From a checkpoint of a small image classifier: widths [96, 192, 384], 4500 steps.
Rows from block 4, named by matrix and row number. Each number is 500 + 50 x the weight over its row's rms, rounded and kept within 0 to 999. All counts start at 0. Numbers have three digits each.
# c3: 3x3 conv (model.blocks.4.c3.weight, 192x192x3x3), inputs 154-160, a 3x3 kernel for each
c3.0:660506536591519465523464493558484580517420515548522570555465437475413511426454523578473507488486454479484466484487602544487431510526460433491461406469574503501465480468489392523508487421508
c3.1:475419546394455565445537596528475511363486521462534431465505473491470578534535434503481571489487569445543420511489468552608538608393492470521446473561478443447451424505426496492405315561547
c3.2:447498590523438523427363460451485492473533451424431639486489476520524483461559595474462541483460451423431504508488478515446671591544528481481509472523585368367485486536499426521483406568612
c3.3:573631472553514523458353517487474446427503530478411463568504465440491431441511382503555535473467486492482471547507520439471487543505490500550560403454437544511476538477459551536596472408442
c3.4:533453504560532499489541447547507462442507451436487535532501539461392442529394449515483518533498538563522526595567550476516478401487487533435456462496496530502497473422429466472505531462477
c3.5:500510559538516498504547512486484475590497506572465464540508523546461457524380456539557566554471498518464482559454431556431474513435461463624443506501429556588406570484597570474442522548370
c3.6:602511516475576472444562560470523522435512522527379526529535650542480554426436464507493522509493548442449532522485513472525529504445607468498515458439435462400460636528484490527413485348517
c3.7:545591551493538445488464547487479433391478486417373495541489507518501588467422400565557516505534508504503525507512494494491543555611389475475476579463504521459460490485506486447408556609554
c3.8:575568632540489450477528502411519478453461491648560408496458578351519590440482527436512551466468541479538459466532451555466531500612485396544426464417510580440588493507567550578433651559472
c3.9:487387539520509530543481612534415609476502378580533546422554613441505536414544418494505483526513540596536529474465416582479548485373542460538534461560392354459616509559464561571370529577492
c3.10:456537520472443566575489430467488629513446540512492560595550585545423504515461540547537532484496500622574498513531484534458533499580464496606436445473481448475360596509553539535518529509337
c3.11:508407597590449549415494585558563430444494545489429585532475478455501458575398441528545498519501486461553538461451401466421518441600507481543511413526624428443451515615494467556548529439537
c3.12:498431430496519581478417573531525577551475505368525440486540508468449528533479411499480481567509557464541470571475578433403460465445465616536537436491495501461508519478566613472560519477497
c3.13:474487476518561583550472632506550512439499549550544401555532461458407577440543383421478485453505551501536487454525508419447565475506433408530514472467603532527506473489446526425594536502463
c3.14:520541459593491534440506460502484471474453496560532513487467529488556427505515444504458486464451539488558529458488473567444580572588433555479501445407491532553491594456464489602494620512505
c3.15:428574488601490533436525500390472527503502362554515456447495489438561394574404330477525531533497433463418478385462459553477456462549448472407434477586521509593506527435456488519562479452458
c3.16:511507469392364432436444478375501478505511503522589557435503461480489425488433498486499544538513533525451586422474490540498440406552573413429469518576495440485466471588523489450471462454555
c3.17:463509523452361503458414536523538460518555569404567391652457417601530580463734474422475509487476516519452482453611528430448572520429524514522560489409476444428417469511459472569395420452487
c3.18:546527546499534460542466512536528413541530523458530433510438425529465492440489387509606548518486471524419505497454433544550532432401417437587436473500522430499393451493426554410510362669380
c3.19:543483536465428527427516503514559510553495518546471489467602465519560488622650599447519535463447513518486583539525700560491586524443400485476449431398452560560423456412405530455524558513445
c3.20:524541566451509576610469468480509507392446509529427647563512503497465481484387558466504529522492507500433557540540527546504532513521473563555541430429427621482552548603522551424471563383413
c3.21:506481517458477440497501393518523410505474610504594452565460491474558476464524432500510542498523473476497395453570455582507544446484518429522536454510513591529498549556504378512475528497522
c3.22:585546449536373458416378528619422530577409490562494453469510530537450575532573547467557494475471543478480529519500545540450476513471465660577593479505510440521398556586554446478467507482424
c3.23:511537432584535506421479467601505492513560494494451597544449439487545551474532514573491465594516505525511572555450477492462464583391506492564482487560463639564516451483668482531482560529598
c3.24:535498536514378552570427502412406485493541605403434552521537523459487480399478519565567549462489491524494489398420526490621469418489488508615481451453474529502528489658506662495543429487417
c3.25:496470549598468432530495481473425477451547479592528636491469512456495440540526490597544531503421537443541494481518415457579481529569464458470456556471509522493464420444490500470492485525434
c3.26:538464537411411400523473443438338433504466487452461532434519522475586388327405458499537509445495468454506462527547492436495393475580454618540575478522503527489467578512486551533543470482416
c3.27:470491505547443465374532423519480539389466516526413521487476460591586529510511493491507500456492585454524477507541500466485370503459517495578544509532522496461451615535579536425525500469607
c3.28:437519480534505546318508471594566518515587563505484530544520568627536506548473436540530490615526588515508515491525489457515582447426484531457531425474602455497464478425503515499494532525528
c3.29:471526475389496440449472476616507508458425470437529431450486444547500490533619443510528511481545541492583498501521467428487467445450367562439520403434512593538623506451563551488554433464367
c3.30:470540531441588502421431538533469481569557556535503518518446450661443524589537560507520510475602516557537520428587410520528534472470489456560517607542481599524472532426486516479504415448422
c3.31:486520654583503465516561538556427546500418577573429542540538495537469504553409454470460602472515486455554474547427522595510544489547507501485435448558507532403411477437404558643469541516479
c3.32:444446498497623524557431458459475424482619578414463512496529442527391472486529421450511473502552514479498490509513474521523514492543481446551464501468512491462389499423509546457536476448463
c3.33:493474525437455547505561475505564553410492512534479546460478586298470439439382561495465607452495432513484470491564601552489549405438468535608658521454534513581494510512354444561336597495564
c3.34:476481519466520448573483486521492528442437509545446576551542472421377534524553621500455510491435520512500528547517607481439404496455586565414457486493438578478556461402485566430526533649457
c3.35:502475550468465380529422469529480501596438575529467465491467470547531404398485503455516471506557539590391520533461533512439518601557470515501596574434614596436434481499525593451514441450616
c3.36:581561548550479499481606463490491518539542448469447477536536438535536485529424448505524574450515474558482425499469518379546324547612488510526471476510479485514565490569583600400456526466587
c3.37:534449512445474443464517512516437377505401498417504585531339508532552449475432614497517509582496477593519545414477456457505473540511578554485502548553519537425581404463552378521553438487440
c3.38:456524506492553588519533455472503499433546535480384531484479518531402541469441442508460529565403550437483500603521578584519431573433528541450535459518525475519574499519342425533459621590440
c3.39:453406574591513504387595611478443450551537502406475493464591509447519548589503445559414581498570515415577533591407381482631538407552465566498536549426536537539452507525540470544417482421506
c3.40:510493436545568509421451485468448485462583432555493373496464512446573329638519475515594527490446491491518439441477426555530487438538447546444459487494506514521539481482495468513434424474485
c3.41:602516595462357490587471497569565556406585396649486477483489432447548371500530457533567582579505544496478524584562550471416462429424528482518543479526464461452446526564446468518485584611483
c3.42:529547569398519562407455480472597524516441596587472451468519448507520551467460521460533487440500559420480480433628513474487457590595451539524490449472547608476491513563495499525608555481429
c3.43:570474487548542530480492489456394536475479465570561529537462496404550407416454521517487525524549496415535596489486419559450465393559473581488491441427391592532468442473476483484556521403421
c3.44:467471397497471445471520445406501484420403604519557565340414511460455555413558538502521466383447495484507528552428480532396557529414506495511552496481618511458642593535448576594584584527371
c3.45:511439607527553574514480474409422501521556563503487466459413570429497439467499491513491441442555417549492509487513430446520554494476537510468468513504442530482487583502517492478533583529611
c3.46:546466500360438455496498550479419546504477520452542464500540493478441504565586512538485516466436516456567515405579377545484480526520496491503614500365461529551491430403627499517385475522535
c3.47:450533452448508477452466462578519508619509513580564494499474477443427549551402511458531546535472491524499534547508532584477566630417491510554460351519490439477475582481448564530523378348570
c3.48:504589481376529545498462520482475349565468544563493389484482458543579539440468553529546476473524491572482492483374502503622537532440556457532520513588460501371441436559518459552431569487603
c3.49:520459524560471615444533570519561454584600491512457587450464561530571420533483554524529463538582591534536483442547461471557424554421497510502475529427469466409466472504529496358463507449486
c3.50:512572562569474463442481507489484433620554510532498535528459534512490407573525552503478527483506514620540530455432489511410544454429474520509454498491462476463573525587467515545570581564740
c3.51:531549467523528508556525430452440452504576467442430477486498579504483466522511501491499480552478502563494460556501523482440566463464536491445450431496463499489462479371446542655478526509518
c3.52:522518502480475521368523526499519484536473496526561504503542547534584433576559484551470479524434542509514580465484432473410690434581458513445451470506527386540469612414532428646456413449473
c3.53:417506526486511523419464549542558576640457463410533515599491557644583485383492383499537522454447534484496559485553541613410492402572505465482485474478549374451521594455478518409479406573617
c3.54:492529445415501451493560590453555435406435499534494468571520503472494510479472551581412450488484472500457446496502494534492554410559546539455556585485519539607498550423476555489532500553391
c3.55:473537530524502504487465447502449453465501511544458544480481355610443466535437500483514471547464558448482440602468449503453449556529535509514493556478587493514496586408486578490417517443468
c3.56:542498388453527452489530508563641571476504663533611493431505587662513560549568623467458466463557533559576580429499467559509498676388442527438541579521548594612512605497509516443584501582453
c3.57:501534456516497535434540487522481566417554439527453534554407505521530497428522389496527490494452502468552522511543521490496478476452467516493521514523543411491467491373523517451363391411486
c3.58:517550426521507448530447554598569544512545430362485542470596620463537333460601444489538504576489517471537545610539488509499562449514523562612400583505517513629581441501543504455585487498535
c3.59:515543431531520507412460617529507489572451511515483426480440453436398410435538504463488536434474542477497477499570544460488469517604523502480444511513489424454511539491469546531554499456360
c3.60:523535426574455498502439471529527464561594524500482419445389442621582467658526477505549520682549542587487593546539489577557493465486593595528439620543468558552544511424471425593574437390470
c3.61:536447500616405597414554498563437557437431461372496483517471518379498516414470415520511545460457482431531475499543472553508545518511599516514489501555581523509560503542406456617481595501574
c3.62:584479396554428492384490465534432447553467520418539647477478546472374488451664512502508550492508508476482590449442530464523459422552565488590505509480604497451631552458455527518451503431500
c3.63:424496423430591445519447513388419514504441441542518394451524535558505512491427514464505526447478523434510534471517460536477430459456442430497448545517548595566456486537373561470488603654538
c3.64:578538519508554548645472510446468584477689528440546490513507593560511543510512477523521477463446562435479536469529477561592517456471394509446417520566557415529470529496484454536547462482482
c3.65:573463549509498500491490566440541517441439437497457438496471520428379493506625516529496507464448483506464513510594590568512504456434520596514495455445476530537516501429513629575552492467352
c3.66:535594458422466492475555365548565517545471480495624521492405558579514492510470462551547523534494506564512523573514459488477501458520509584581516484471445406438357537529467476458610482530527
c3.67:567538347535542556474495490457449522470494500450622452499542598530557409478532575504543495518480542536577474448482633541534469444509496448535485475503460476501547474490537517568469536442360
c3.68:541509418391441521497579535502492475474532506456495582408538564523595565509579548512380468443454468499485458590568588490385497450555652405479521438480434462492504576460541468471447562486443
c3.69:468473500562497436603493513491459536543357503438410530537474570599420490526368541475474517568487478470474461504486490600477602450517438500519496562445455488381457512417461558502551554409520
c3.70:443457440447489531596575422546579435652462501500426584527529552610493436533451389497492460502493481517439514607552581559465462538527542466493501563476514521437490447439432435460389506496507
c3.71:477510549469550509511562514475472487551470465556446445438492516379533578653440508482531534450498515451494522504453492410515475391487585504553527495519452490418567404491461505668376528449572
c3.72:531452547478443502394562523497562517482463496453483494503525562439483521591503464491532489519415466444546507467546460510520424456543573498506441567485511529509531534576500567409495385437419
c3.73:328480466545494425487570556485509502490568487395609569399506447507569571319538436437525437441457499452512403473498482476509433479454400414674442523478607498472558481540458463508557547476499
c3.74:517491433526537456437485490468590507380458566474438541496578542498513432581518665508505524483561551519523494450598505495512479620412511471503551461495464536506478435470454502523560437524475
c3.75:493520485500402429533432494502473582487520443506461462512507589444515510502425470534601529484490478607490576498568462534483516545549521570576508592533587519481474571537495492517623454492535
c3.76:398432484420582493511392542572485404443469445497593524455497448451478545522516605449521484464524495394443555361506394486472477414393574558498479475451424410644492529525454595485552595574480
c3.77:617481424613531488504381453529464477441440463494422385545414596439441443567484463539518512500509442499501527416593504551484508495427497551658490460495516406465558536516557594538455465395526
c3.78:462527480599498533404453480523453502502454522652468501487450515468428468553399383493513493531496499550497464519457438430540473525473493475432491445478431561444349589524573546548500588480438
c3.79:479460444570463469505477531538412394540487499501647505451505476491494487355432501535480544462461426504528497548571553497531518485429434465467509515442473409533498499563417528499528529454509
c3.80:592521587454544452567426429455532543431490576419419397494481500628522506375491447479535582460506439613513571538460533478541523433467620429608527513494514475601522400567477506422496652481609
c3.81:482487391510553382545453637474467538461636585502426494527475465515499524552572405498553520511516462614467554485453551483561453594418481517552534492449499535533446559444603604448555498538388
c3.82:417519463511463403486557464491515424408532532610354404440482496477566546463440428487501478487487497461659502507526498425608583443546505521540453594471561592519552572464510532526598564396480
c3.83:476448479474458554585510558594444564589603436396588426586572594501549493353507471459495524522499527612445475554402508569458470496529474662537533508575486407511423462484553453524562474483351
c3.84:518523633410492613468647457516535563567568562456460427510562578510546523439445582446508541464525558468467508539517527455602520530515503517530521492524580589459470504484542561533486508562514
c3.85:479499472455448555526480517459502655487472606445495509465408525409564554443498467482491481517482538495487508548512489499573504443497440509425523495546536532471510542471496468573527494500580
c3.86:516499485497451434629447529411508407434484550545449470537505423451467501421621482518507514492538458549453560572523500496514512604522469539519484579535575496539552474488500593462450516538401
c3.87:532517537583411479505493554440532443409522526533490449533545502476512562435552442491504519466487464455575461470533446530470552533485534465507473531473500443462533416498433509613526459442525
c3.88:498468432533494455501600561544606568530477582568511523505592534511483459438463482500562536455524505508453444484546487473431522547508464499542531496513478454447503504436498428544475463532527
c3.89:509524519502457501504638514471441556456449474595472520484465490367569489487487556462468508497432523443498459514416477497492418529500474479534531523451424547454492477483451604513465424599507
c3.90:441580516466500486545453586554456499540483563450444454476455530395436575469484489461518536447468553457438527487581507468431458391440466463404606505609630456507526550506553397748386457591442
c3.91:548524584488554402358606404501445518307590603416494473591525388413509537488494445500489492533486433419498514546575537482552571423601523503549441494493523464435497485525479534398426452457499
c3.92:571573577610484490574425564433529517589477515485455540521579467555509461399511526494523506517491518571496536517386439507455550529516535545555510482523471566453493587492564465512509519486468
c3.93:552528533484558526459447532524440446568551610373633550427529374519505546602418464488502511413483474488477475540409554595527460396597543549481521461461507453560534478563483504487428554577424
c3.94:482396538440468573505515514509551518468484537607470655478412626425574517592534448505561507457493491619514531486523550512384482488478463522572440481577579465506437459538491480450453527551420
c3.95:498555587606639464562541466584508567561490587568546473538500525501556475537542479482490468509505470506584470429512501403500446494513476495493540544486623430535549528532531516390471469532480
c3.96:490495544509427489433448404509462523557491542361460436405395473491490551527481486515508516468459473462438535480406442428490507435504538589543561485502402602588676507628584543557504483648514
c3.97:473527525453503474427640493438425538573497614369533635515467504549461563349580613523494511486516550477558505465468532462560395447593489533567561431497500439540577558512451609569539519467576
c3.98:525481483589622439504459473586432469509474434517619536363394485528393492526581347580518508543534465517532468458530491525424410516393442538464524598572512577483575468520547485409606512616545
c3.99:509484525555475560561636497500456509582472463408538434478411573595490577476565458527476479581525475457509491474598585431442509448477454499489460504499456538469444620488530516545430612529428
c3.100:401435510438485513489473498475540440514492488587520502566459460463500521506538341484426553584529525480529533439482463506534474576497495477556479460505496474378648521554477497519485502506585
c3.101:454433524575474512480554500472522476456464598525630485478419518409399617567630552569494509446439510538541556530398501558526490486498456489461471539447489455544524563534521462462646485534483
c3.102:536472550585506630502440584523430522431480532485530413475448477477457492468546545442469540515492666462430556482565407581466576503566405491565511517520624556590486481582528575599483559497508
c3.103:524562532536476450424449487424437480434534466445504477466465522631463422421519482512528431445523484454516518496418425492529492437562479433518482554524488476554524496490591462481508492452425
c3.104:457503569461534518405521445507580582457521551510480538510494493442499507625401440531598543494507572550505514551515502524421475481548489529543450626394481611564491490469524511416589480533502
c3.105:475485418420502479441506429527539557521505519525590490481447481419470552531548591456492480495451511494497484521531455572556429428553465453405555548472464467543511570410513416502654473559403
c3.106:527453535406513509474515576520509422463504455510555474464625523544519467594519394511473531418540499444547505536531527380573529489482426472630543467610483421578557598587462531442461592508483
c3.107:452423521517478484481521549543484547501537471378454511617401477472455495545366423490477511482462568510516482456524522491531522542511502577529449521522486536564477546617529467578489546565482
c3.108:483403480469476387557502466564479572539427470388599485475585573541468518408547486537460510470513517514491483638552552459514425445417585477421484463503441478666540470545468507510508472819362
c3.109:451433453548515429477450445564607576459456413512503476632488422521493500565404523556494533449557514410519470418535490497566529525487494422553506482531528464527577497461474532473500625349575
c3.110:470542572459466459442413461413411362513560461489500457434468490384483489485521500517470548511474416448453470521515446538450441482407515483444431465556494611576539587494536385576460446571383
c3.111:568463562547471608521473505460471407414464484413511411481500552524356520467579453576470478508508455534548526403449489414539441485551449530456399464450468486489550404464518400662428433563506
c3.112:485563538543509493582558475484447517549410561603501522448433560575531407518448468467568511510488561543537467453520430492480525466492435484566523550409669499453603555513527594387568617509667
c3.113:467506495528473502471526447581494487445486530511384483547505573552588506407506469519503547557517501467510428487483490494505470491540581559524534565402543488443528461573558532496463452425327
c3.114:479568471562534518487500392476493433446469556478498474461514518463436612463589512419516525561550490484470557471603388544474546495532486437545489493438518535545567573474601440497458516398513
c3.115:512475471497451464560514427452629455489582450431579550428451383396518383406508369470492538483481498503522503485553515572484571469464481470451485543399659480460710613649432499548469602500631
c3.116:474522415634469506572540473532419636512526519520624464573478487471532489509545481475533502525493514606527604482377561495475565511622443509485453525554476495583440468462733407509586407542430
c3.117:461511512496520500534403392511554485515485502425473521549522509654491513450530449523558517496515469401496460592548442466536588545540550528617510425639551532495407464428481449533503471347344
c3.118:399592537482464576451476432515524531519420628556487553589487460486520603459522507479549619504538576604474547435528544419551473543508480515461553484511468466538363511462451519580391481423485
c3.119:581540481516500520531488688515525497551542538460494519524489502599420586478522583491503515509450494542552499549482463492495528457481467509441526485414645587556511491610492457509481522494442
c3.120:460505458476615475493447506525438478458475432516562451442567614538526505543421384465454538528523524516445492490507524520606430575531501374483531470534497478396508663503671544472506534472423
c3.121:418531458520416502553426565484516509401559532515658432465489486384529471478655437503549471487520509614548500508538535571457501612533574509464446407532460546570489475452451501482483432467560
c3.122:513569468580412472472526411441486472524534468534486465460573555594582516490442465498582548455494510581469558480489502571432508398575381618461477525480484573509490449566517609497466517558506
c3.123:410432499504417520544448544545546530437423477565445496544528436480465509577476523495553535501524504504461560571516527489463551529480464544516490400444468396520458478451451654545452552543493
c3.124:529565360507522459455562501520454599503496507479445413513422566584451533498491503450552437467453499454535513466503532570466587566495471506476590429516500480461422599516554398408501607485476
c3.125:584425614480548560426502611552426482481493441512558569471487506540455532586503533545488483552554498445519450510508437416537521472506473533424518560503584393557597523499544600384456507800514
c3.126:464589436582440468587442465450530534508618447474514435617633399412512348467504474447477523425510522542515562480434579567531516545470510435440478423500492554515574448473471507608429456460439
c3.127:544469524567514537434502526594461490483523453442411454566503425526540594369407492554551467599493436478532473517422539545449502527515535526420534501484428572425482471394621432452451445566548
c3.128:459604437462487427458474470550430468547440368573539525603607524424455459514576517408548491409458474468539577525510471486492539449479540552533411465485448486570442579470554439521416498446558
c3.129:500469418513527426524477430472516467532483581577563425459581479566504544493563567454528581502596589482473474477541421612562562492519468470539556539522520434492526441552509420527473536510327
c3.130:461533538517540587450547423499560381447542491500572626542559490531540513501478622477541511470451494449521467443450521529532384375671477442579429468550520415541549547566512476552552594500509
c3.131:439542528537551553388533458417535500526478530508524454600508498444490502434421463515516585461513452404621447470593455455500492467461517465430510466469517380646515469512558533491554568574463
c3.132:482521458454537458441463455518504527555550492598511500631515493481444524497429507545562585412452477491451483435486573485441531492504528561567541460476516551374441515538452486361457476443491
c3.133:484422548420508431410567452466552488560505482468369540456510517341510436445433570534538529525550490452452512514600529614482477363492473476573624473517440553469422499562461587523527704427560
c3.134:571564462494420512458485494504523463571467532572442495470526439532460540495531474553552522502524516526538519522495520551438545368494469507502510522458531562537612595611484571557446526501458
c3.135:469527408471437441474535464562482548438579509412391484529459551416521621484639514479473459491459432446432494489501446514415501577464575517493500478435479563468553522473579546546547451427571
c3.136:539504506504577493378523449448460410574452567564418461604551490474502480552501549521446485508488436529484454539423478510515468562458529529490426489539462387498469475549456637433582472513420
c3.137:495451537594491479520594585523540477556596480495561553547536555428583636616523543471478507531480526505558576419519445430516470496550488590435469478523390452558448538450513512516375563612414
c3.138:537531441473481471443555458534516555584537473555515511585363561527450406708494408477541534531510496532574543407552537584448462615556436494533460598431401554437425458619558623517442365412550
c3.139:433500448459510470553403381509531560467567418432455506534481467546534530446545531456521458455502444454467416499484514495483483495538505505545521468527551465516447603516500495389426334469625
c3.140:537416509522489605585472507467560451529422486518550478538445610464533435449543459586484545496452496540505555549569465362530518512486532457459423440478502484539615514609405478506498438549562
c3.141:491560386527499549484550504354448494480558542535506464453443516515519552491510547463521493431468450487454511537570625429482552468442539477442578491548459565657537440478502428485548565416641
c3.142:488568441477413604477490491447493432560545487501448601381500536509496501407469536553450555546441549525558494476456440641404552456519398468520532405499479392564388508497474494499490492463408
c3.143:453500444531490550571587566486548498401520480556519523461539482478476512449483541514490500564504547501489523419432610590463578407616534531459431495501465564490515584594674505432512473379577
c3.144:452444472445509559632462452538524578449518596480517434589551604464533465513537563459464492499569573553463444454581499437478506613480488532549499613488435613459447601498506570457542531402475
c3.145:538545533627435447572532544461483500466532498437561530399529499530534514442529504523582460561488461436546463462612385551494415429458492507506510499467451473542517451284476505435500611544550
c3.146:458437485457437517476472497469525473410481515416495291456508542420516456429532356468503541501436458445488506460526445468521511622650541412534539493575500514567468540486566485513433506498464
c3.147:478397503486474431547513483463567480547464569533618623370480458412522468542601509512494498458482465504497435441491469602443517443613537454588444473512551506508524501565542434570656554493639
c3.148:464414422404579453490425526462560459461543516518516568477440468469425516471664523512494497549477525548484514550449435542516441638540432393540453500588498536522490401521487559615652410588441
c3.149:418468528560514579561493431521500556459448508536468355553517525500617509562503504434541544560542568517668512565546627595454429437533441612461406594654503528424396494476469468545515463490570
c3.150:438492391577478529452558558406401491519479472427557578455371494389522529499565571406507448473494480435473461486553505527495508463566563438476475525594492539531499511452529408487526564444603
c3.151:524605497519434542512518611513621473428515480591568581521516452468461541545455391521557489472456501445551501460481542545447529537563491496561481448535494595581499515463610418410578572487622
c3.152:494615635393490527531589507469491508496453426487588471421485435480550480470522527482491530436461539486592518535445580475455563566624573514450448455491512561558479461535448450581396600501455
c3.153:459420570386506470522439455598468522486596493497495502528478498459521501623489582479493484548480485584586417562499469498458516489593478637499468531534449489625529473440461590552579383422343
c3.154:443537407444420431474353493597501520465468391432360435539455598510491471444463473462525430503533446519456502449516402549519380465449489531489476529518420490482504524448477650520504414603539
c3.155:405483414493434576487490502427394520564398474466477386499469419648527545606675421441466454460497499555504434488475395716523458467449432564510532491576492487424439499547609517496507549467530
c3.156:634496378496516429414518426406518554481585511414526593416456489405347428510476556488470522521499551520544550553452460493588474410494573498493532393470474484502515446492588417473442572554496
c3.157:538530442519615523361508430468554443471484548427411532449513436463488515485359578519470408416450406370554454574547519378533503491529494538438433545434486529452446486439534567437631555538464
c3.158:570447532491429518501431554456538512505531542427563457485556511462452458489492548456461563483525553513540541529478516468344437380531442440535576530467468603548473498567444668478417449433596
c3.159:507469407533404475478469540491492581524454501530655511451377478511421472641573555513500498526579531475466485530542561492597519519593560421457480429443464464545408591459529537555509591439394
c3.160:465462402481502614476342517529529443386569450484593552544477529499507449430565429448555473474531482479431493430456510597471511479573557587523565479528551401429519528449561411415434395374549
c3.161:421444458480487556489548543667491484473485478449484450476468493431434444589510446526479577486451463444557519618435489594459471395480491499518584438399450457451437472519509440518454540475522
c3.162:505564473489485467411519418528420343495428604416615593407505499504498598455484592546486524467502488475539534514597461494421402390441426533514507453459546421540569501426529442554405436562563
c3.163:671456492551614518501511471444487380501449538565452415463476576488469514586412515453456470571546477534522475581448357528447473442497498463454520544439427531541430513445532543516548537582488
c3.164:544627555414461536426498442544496523437440529415615434526512446475542506463600532437557495504570500522494494397573551433466497499594456478542464487533505505473459553442434569523460605468546
c3.165:531546590560526622499517562435548503487537577526508466498499550502586499604548462504526506523533523532567466496551532525435544541492552531479498532571713466510545401544416552576512546475541
c3.166:480575489489450455516350545497508521573515521461363568479448441599500457513413433436504485541501597569508586475462455641482480566443459582533447493525450481518575532449473497464454353538512
c3.167:492371562476451551543377521437570558510465519598529537425521543568475600571572397492517492459517463547468490506481530563516504558605481467590530499488451501532555450478533479390487549550570
c3.168:460324526420539559529575497489459567529540474504401553550471534459495502533491463482417456514518512501540541456446519487501467472479512439529518545502433446415580313576413599529519401364510
c3.169:533428440536426451488544519424535441504443470542569507527483479503461580565503475427555457557517494433578489577476523438504432415570445511520542509537527638537418481643564498446497497516628
c3.170:526575472472473473527453560523413516510542610431574544524504396591575667504474479522468492540504439540598475512506460565524437477523436383363556511608619488631324486439701434469504518556473
c3.171:571539587452494564570448521392475507497469419526547528473517520509480541590456416525459497483508532562484520540385503481428561340451444455450404554566499525545509489465492640513526585390617
c3.172:525419529514390484537560517403460540525508451475470501496469511494482461604505542500493497570463560510475502450483494541404512493507506566511449525508459472484446440530409537492466497412482
c3.173:503462469433557534496547471548469467464513632512565464497457579453464528584555412445455490451524552475558532490478424337522493552516515486481490508477429586557501519469444577512428535471550
c3.174:502456485465437460500479431495502518380554566531519480481487475473521411515408579534446525419504578477454510505544506453454670546624380546506531468575564460467462512481523531606471447475568
c3.175:450540550426444497404509506389430402519473455468513525502414413532454520557568425530493481465470544529468565508513525460519552371513575502438394662467499581574574520545495640489466466314453
c3.176:525504445408598393526603509479506474390606550490552519521542493488519452567568480469463430497555457491621489451485554518475569480495521542536529394549579585451491437562529623525607539384492
c3.177:568521492548452545461507538452568558446523553426459549469588498471481598460471494493451529446555502464490541515465500529530440476486527425522528501456536325449571467594616540507416500474449
c3.178:455480491471427460367520431415512541572465594549511525504562534569408496581630483499473574485394500408448534464406548518517524579473445445502576464461465522431471477459425453477533536453470
c3.179:543465444504466434648450588414485479469421564486521479515492443539572499515481478521551603433551506567576467471434437461505539569671425544523514551494547492525557551509452534551558537380461
c3.180:532513480458535613477551562510492535463464421403599498404441409503536537548411614462551498500470572474469443470437526503523583564519413493388460527471591512500428423515524631450469599603451
c3.181:496587566375427524472451461431586465467504467568567589464453469529468388553551490562526476447486453490512495479478499476483522581419443440378499516491604449513657456455472450488465497555523
c3.182:535436633435501458454461475486525506483515545596371529487458491545486448613466533525482533526544462585484500503537557612460549417380377443568449449636496527483700427573458348586734482461529
c3.183:385657529493520500454521491506396477576602512524510457527521457489550629578495468466474496491545525451542541527480431522503582519469439449522507461497538426534430530526653471496425413565522
c3.184:520463519490463506480397484498444464492426577428477576504442414507468485420455654549517498539495489425442465493476600556503530558485475514498546477425581429498434580509509487443502551520638
c3.185:444518552558506440520465484518493556405574555558547470544606465593455433538414638474515516549553531562461506506512471575510424505528444601581458477529454451573485489414455522554518519487488
c3.186:507591559499487525431495422534506565500540526478529609448494502535461508459644727481518561476552518467598463408503546367506533488490549620509454487548593446562606457547397492538497559428453
c3.187:535562514493523506530438519457524497452429415382458471496680425426411380457510410494520467503504444522503549557511551605598514532713499530529541569485445516644494501417513482503475617407481
c3.188:480463450473447542459557647490433433547526537518712620478483457559492506585588561546526488457546479559570619510500368460459628533602525470481470525514598477592472511450512535452554661571495
c3.189:492507480559512522535467559469415528469499504620555495526504498477599517511535467401521466456539488517543434393368550465510613484505562439436443573446562509600528456548556587530466576526479
c3.190:468471500501384506534482576498560664474460518540589456475483556562610556583585462459532478498533502489532552422524490516553580479543459497542528570518463570460442576527539510564523534449395
c3.191:582508521486413446439438358461558541465560544492499483460490594362466463484479548504434479541507493495451446502535502555471581432469464472503491467540529457414568574455566588514590500429520